Weights of a small audio frame classifier.
Model: 5.33M parameters, activation gelu, rnn gru.
Training: muon at rate 0.0049, held-out accuracy 98%.
Data: trained on songs of 200 made-up bird species, synthesised, often over outdoor noise, 39062 training examples.
Rows from block 2 of a small audio frame classifier, named by matrix and row number. Each number is 50 + 15 x the weight over its row's rms, rounded and kept within 0 to 99. All counts start at 0.
After each channel's rows are labels from the 100 clips, of 14976, where the channel reaches its highest value: "loudest band" is the band of the loudest frequency at the time of the peak; "responds to" is what is common among them. Only what is clearly more common there than usual is listed. The data: songs of 200 made-up bird species, synthesised, often over outdoor noise. In brackets: how many of the 100, against the usual share in percent.
# conv: width-3 conv (model.blocks.2.conv.weight, 288x288x3, each kernel summed), inputs 144-287

conv.43:66 49 56 30 25 44 38 67 45 61 59 45 70 67 62 52 44 35 47 34 42 48 32 36 62 62 91 51 63 27 18 30 60 75 23 10 15 62 42 62 46 48 56 36 70 21 55 61 38 44 62 52 38 66 46 51 38 20 44 24 70 69 69 46 44 33 37 29 45 46 43 44 51 55 61 50 49 37 23 42 84 52 43 25 64 52 58 58 67 74 38 37 39 48 77 42 51 61 46 42 22 44 44 76 41 16 56 50 38 69 53 26 69 49 82 41 65 58 44 38 41 39 63 36 56 59 81 42 58 49 53 51 44 79 24 63 34 47 28 31 23 34 67 61
loudest band: 2000 to 4000 Hz (41 vs 20.5)
responds to: dip (48 vs 16.7); clipping (39 vs 7.9); text has "clipped" (39 vs 7.9); first syllable: dip (25 vs 7.5)

conv.145:47 36 56 26 20 25 59 38 71 77 33 44 60 53 55 18 43 45 40 35 78 58 41 56 61 52 55 52 55 46 44 40 51 33 25 49 50 47 47 37 50 52 72 81 43 58 41 47 40 63 69 41 23 31 15 43 48 68 41 46 43 59 29 56 76 49 46 54 63 56 26 31 37 79 61 67 59 51 54 42 50 42 43 56 45 69 62 42 52 42 47 60 56 36 09 18 30 64 56 48 45 44 24 91 36 39 41 44 22 47 71 40 54 29 47 52 48 57 40 44 68 62 34 62 48 53 16 53 00 42 66 22 24 59 61 35 51 57 53 26 62 38 42 46
loudest band: 2000 to 4000 Hz (66 vs 20.5)
responds to: dip (50 vs 16.7); first syllable: dip (39 vs 7.5); clipping (34 vs 7.9); text has "clipped" (34 vs 7.9)

conv.84:78 43 53 56 69 26 52 78 26 41 52 41 12 56 37 20 62 75 68 62 74 79 50 48 45 59 48 38 39 59 46 38 46 45 58 45 81 49 42 57 51 41 40 50 41 22 58 41 44 26 33 43 31 33 37 52 33 54 44 42 53 48 37 49 63 60 42 49 35 68 49 25 85 46 26 34 76 51 35 59 62 48 61 42 46 33 30 23 56 77 48 41 40 63 21 11 31 57 72 51 65 65 28 51 53 55 70 31 40 52 24 45 42 45 79 42 48 30 58 55 31 34 50 73 36 47 62 44 70 49 45 54 29 60 78 58 51 23 32 40 52 37 53 51
loudest band: 2000 to 4000 Hz (43 vs 20.5)
responds to: clipping (42 vs 7.9); text has "clipped" (42 vs 7.9)

conv.67:51 47 41 62 45 91 19 98 36 36 62 53 54 66 35 59 37 59 57 30 63 43 71 17 58 44 46 59 25 49 63 48 58 44 47 38 75 32 33 56 58 31 47 43 66 33 41 22 68 75 51 51 45 70 71 51 65 58 56 66 50 79 49 55 43 58 39 41 38 52 42 36 77 28 27 39 62 55 42 63 44 57 40 42 59 27 17 53 33 50 51 56 49 71 63 30 53 38 33 46 59 41 24 53 71 40 46 53 36 64 50 46 57 54 49 50 45 49 33 55 36 71 23 56 39 55 43 34 49 33 44 49 53 68 68 41 44 77 63 58 48 69 25 76
loudest band: 4000 to 8000 Hz (36 vs 16.5)
responds to: upsweep (48 vs 21.9); clipping (45 vs 7.9); text has "clipped" (45 vs 7.9)

conv.227:36 53 36 54 77 51 56 53 33 43 62 51 32 24 45 32 34 44 51 49 43 21 70 37 53 50 83 35 67 63 34 44 37 65 27 26 72 32 69 32 57 32 62 57 40 64 37 33 62 36 54 35 41 58 48 39 58 35 80 35 51 60 62 53 49 33 29 38 66 67 10 38 48 30 51 63 57 52 44 58 52 50 33 45 48 44 43 34 51 50 47 65 22 70 82 96 55 40 50 55 36 40 57 30 61 62 48 61 64 58 40 53 46 39 33 73 46 29 61 35 56 52 19 67 75 50 50 45 64 72 31 75 47 35 69 40 69 28 58 68 51 74 49 69
loudest band: 500 to 1000 Hz (42 vs 20.5)
responds to: clipping (49 vs 7.9); upsweep (49 vs 21.9); text has "clipped" (49 vs 7.9); arch (39 vs 19.2)

conv.134:42 57 44 52 70 35 59 37 56 54 81 67 52 36 50 51 48 50 40 37 72 39 54 31 79 45 39 47 60 50 60 44 28 62 45 30 11 68 56 39 53 71 71 38 62 50 58 67 52 47 59 04 72 64 46 47 53 22 55 35 53 53 50 44 47 56 67 47 52 56 63 29 31 58 70 43 62 43 27 51 81 40 49 59 58 39 34 30 64 40 49 63 00 56 71 48 44 61 59 37 52 63 43 44 42 50 55 53 48 88 42 50 53 42 63 56 51 46 20 47 54 51 47 67 64 45 53 53 25 37 14 18 45 42 31 35 57 58 47 65 61 56 40 18
loudest band: 4000 to 8000 Hz (38 vs 16.5)
responds to: fast repeats (52 vs 22.9); high song (50 vs 23.8); arch (47 vs 19.2); clipping (38 vs 7.9)

conv.210:68 63 49 50 50 76 50 42 62 61 69 37 51 49 55 67 52 63 38 50 52 60 83 22 62 64 61 70 71 47 56 37 28 67 34 43 50 58 58 63 70 58 51 55 55 39 43 52 31 53 37 32 26 39 65 59 44 60 58 48 54 47 63 45 30 69 35 32 53 63 39 47 79 21 25 08 54 27 61 60 92 64 16 40 45 34 42 60 55 49 48 60 50 63 57 15 51 49 81 41 60 65 45 64 64 55 52 55 69 74 61 38 20 53 51 30 62 13 36 65 43 35 32 34 62 39 46 79 43 47 35 34 62 61 38 53 39 60 64 74 49 55 68 57
loudest band: 2000 to 4000 Hz (52 vs 20.5)
responds to: clipping (45 vs 7.9); text has "clipped" (45 vs 7.9)

conv.66:45 38 36 74 68 44 61 32 37 52 59 41 51 50 56 58 62 41 47 67 65 45 38 57 67 47 41 25 47 73 57 38 17 37 44 43 56 74 43 61 68 57 50 45 42 66 19 64 75 78 64 41 60 58 66 63 75 40 52 67 55 50 55 24 42 12 54 68 48 48 52 77 37 56 59 44 58 49 09 67 27 36 71 35 58 37 55 55 44 33 68 66 23 36 30 42 39 32 40 48 34 66 66 70 25 48 50 36 32 47 33 49 23 61 43 35 55 72 79 32 23 60 30 34 48 34 61 56 35 26 56 44 39 68 77 58 55 54 50 34 50 46 54 42
loudest band: 1000 to 2000 Hz (62 vs 23.4)
responds to: clipping (41 vs 7.9); text has "clipped" (41 vs 7.9); first syllable: warble (27 vs 9.2)

conv.108:65 31 50 37 35 91 48 35 42 32 36 46 53 64 32 36 33 75 43 39 52 40 40 28 36 32 48 59 66 43 75 44 45 51 61 29 50 33 77 67 60 68 48 49 56 66 24 60 61 68 51 46 45 74 56 67 36 64 47 32 52 48 66 48 19 28 17 49 36 54 45 85 32 61 47 56 66 39 27 48 41 29 49 54 43 58 47 79 29 62 36 36 40 39 36 58 80 40 19 57 42 38 25 62 41 32 49 41 39 32 68 43 39 52 54 51 28 43 57 42 65 73 54 28 59 76 47 64 23 63 42 64 49 55 41 40 46 45 34 53 42 38 60 58
loudest band: 500 to 1000 Hz (52 vs 20.5)
responds to: clipping (45 vs 7.9); upsweep (45 vs 21.9); text has "clipped" (45 vs 7.9); first syllable: upsweep (33 vs 14.5)

conv.159:51 28 51 35 53 48 75 53 42 56 56 48 50 45 43 61 40 63 66 67 46 42 31 52 31 56 60 72 16 66 86 38 55 55 62 25 51 72 57 25 56 79 79 65 84 64 38 39 56 46 43 35 13 42 21 43 40 70 52 94 41 68 46 63 45 17 51 88 46 42 30 49 43 44 53 32 54 43 41 49 46 34 50 36 40 49 42 20 62 69 41 54 46 75 44 59 49 46 30 51 36 39 55 73 36 65 61 32 38 75 47 16 51 61 27 46 36 54 79 53 36 47 47 47 23 66 49 57 50 59 53 69 46 60 56 29 38 17 44 76 41 51 44 37
loudest band: 2000 to 4000 Hz (55 vs 20.5)
responds to: high song (53 vs 23.8); clipping (47 vs 7.9); text has "clipped" (47 vs 7.9)

conv.201:52 54 34 49 15 40 48 22 54 68 35 80 34 47 27 47 39 28 65 31 43 38 48 50 46 79 15 50 65 33 59 62 64 55 43 37 63 80 36 41 48 62 25 51 46 67 46 91 40 18 44 71 51 59 57 50 49 51 80 67 72 54 43 46 38 48 51 56 41 53 42 59 27 49 56 51 45 49 64 55 43 32 61 56 42 44 52 52 59 39 48 58 56 57 41 29 42 56 32 37 32 53 31 75 35 32 38 58 23 21 78 41 56 33 53 61 17 70 40 27 30 31 33 64 69 24 63 44 30 26 49 34 85 51 62 61 68 72 56 46 48 57 21 75
loudest band: 2000 to 4000 Hz (56 vs 20.5)
responds to: clipping (41 vs 7.9); text has "clipped" (41 vs 7.9)

conv.111:54 45 52 53 56 39 61 42 63 46 53 35 35 43 61 38 18 35 75 58 29 41 65 42 29 63 21 45 41 66 55 52 55 47 65 42 53 86 44 76 55 89 32 66 47 67 16 47 24 60 48 65 72 74 66 72 46 39 53 56 43 19 52 23 22 37 50 64 55 30 57 46 48 69 66 35 46 52 57 37 38 30 57 42 24 52 41 57 65 15 48 18 23 29 44 29 60 69 27 50 54 63 39 75 28 47 39 14 42 56 38 39 53 52 63 61 64 71 37 57 55 47 50 32 38 63 60 27 65 48 53 57 59 45 44 45 18 45 37 59 54 30 45 43
loudest band: 500 to 1000 Hz (49 vs 20.5)
responds to: clipping (60 vs 7.9); text has "clipped" (60 vs 7.9)

conv.278:36 55 71 52 52 38 44 55 98 38 33 45 33 74 61 48 43 46 69 46 48 53 30 50 31 31 59 38 46 40 68 37 57 38 31 41 69 75 60 42 54 70 62 45 44 65 52 27 78 36 56 66 54 41 70 62 45 47 53 34 73 66 35 71 65 42 50 17 62 89 35 71 54 38 44 22 44 33 39 35 44 60 68 61 54 63 51 40 51 68 42 57 41 47 48 42 53 38 45 55 60 50 59 69 54 45 59 49 64 44 11 52 46 42 34 68 66 31 54 51 40 65 43 22 60 27 41 34 43 47 42 55 73 86 56 42 57 73 63 37 27 32 64 51
loudest band: 1000 to 2000 Hz (50 vs 23.4)
responds to: clipping (49 vs 7.9); text has "clipped" (49 vs 7.9)

conv.27:19 45 62 61 52 65 49 44 64 52 26 30 52 74 44 47 38 65 62 42 55 28 63 41 53 45 42 37 73 43 34 54 42 56 32 48 54 65 40 55 45 30 49 36 56 17 46 39 71 24 49 11 43 39 57 54 50 39 48 32 29 81 48 26 41 50 57 39 53 37 13 69 43 62 67 81 35 52 65 59 45 77 53 55 44 44 46 20 55 65 52 19 88 69 69 21 54 38 59 89 55 54 22 60 67 28 46 43 69 57 45 48 32 46 62 46 58 44 13 53 44 66 40 57 74 50 59 54 53 43 31 74 67 36 47 46 74 52 43 39 29 47 57 61
loudest band: 2000 to 4000 Hz (41 vs 20.5)
responds to: click (94 vs 15.3); fast repeats (71 vs 22.9); first syllable: click (49 vs 5.5)

conv.184:47 48 51 50 52 50 57 51 34 58 17 61 49 68 31 51 55 46 67 25 35 43 74 31 60 58 28 54 26 29 70 53 58 62 26 34 53 56 39 21 48 57 47 44 33 63 53 50 38 45 73 56 24 34 20 61 53 35 50 43 21 72 38 45 32 70 59 77 51 38 29 36 46 63 38 43 46 47 49 51 65 60 58 37 35 56 52 46 27 36 59 57 15 54 56 93 53 46 68 35 41 46 34 61 47 59 37 58 61 24 39 49 47 44 36 70 48 30 27 00 61 63 37 50 63 66 54 40 51 57 41 69 32 58 38 58 58 50 55 63 52 52 42 57
loudest band: 2000 to 4000 Hz (44 vs 20.5)
responds to: click (65 vs 15.3); fast repeats (50 vs 22.9); clipping (45 vs 7.9); text has "clipped" (45 vs 7.9)

conv.248:36 58 49 36 60 46 62 36 57 35 74 29 52 45 41 40 51 44 44 58 47 37 50 64 60 51 54 70 63 65 55 45 49 64 55 43 43 49 65 49 49 55 70 36 68 64 47 49 39 45 76 38 52 59 49 48 74 19 49 53 44 45 65 66 46 23 64 25 68 83 61 58 59 53 43 37 44 44 35 39 59 18 52 66 49 59 44 48 57 80 44 54 31 51 58 46 63 46 47 42 28 79 44 69 52 17 56 48 85 73 73 65 59 79 56 17 49 49 40 26 18 47 36 41 55 71 40 52 22 47 51 41 42 54 65 37 53 49 27 52 49 45 43 61
loudest band: 500 to 1000 Hz (44 vs 20.5)
responds to: upsweep (52 vs 21.9); clipping (45 vs 7.9); text has "clipped" (45 vs 7.9); first syllable: upsweep (38 vs 14.5)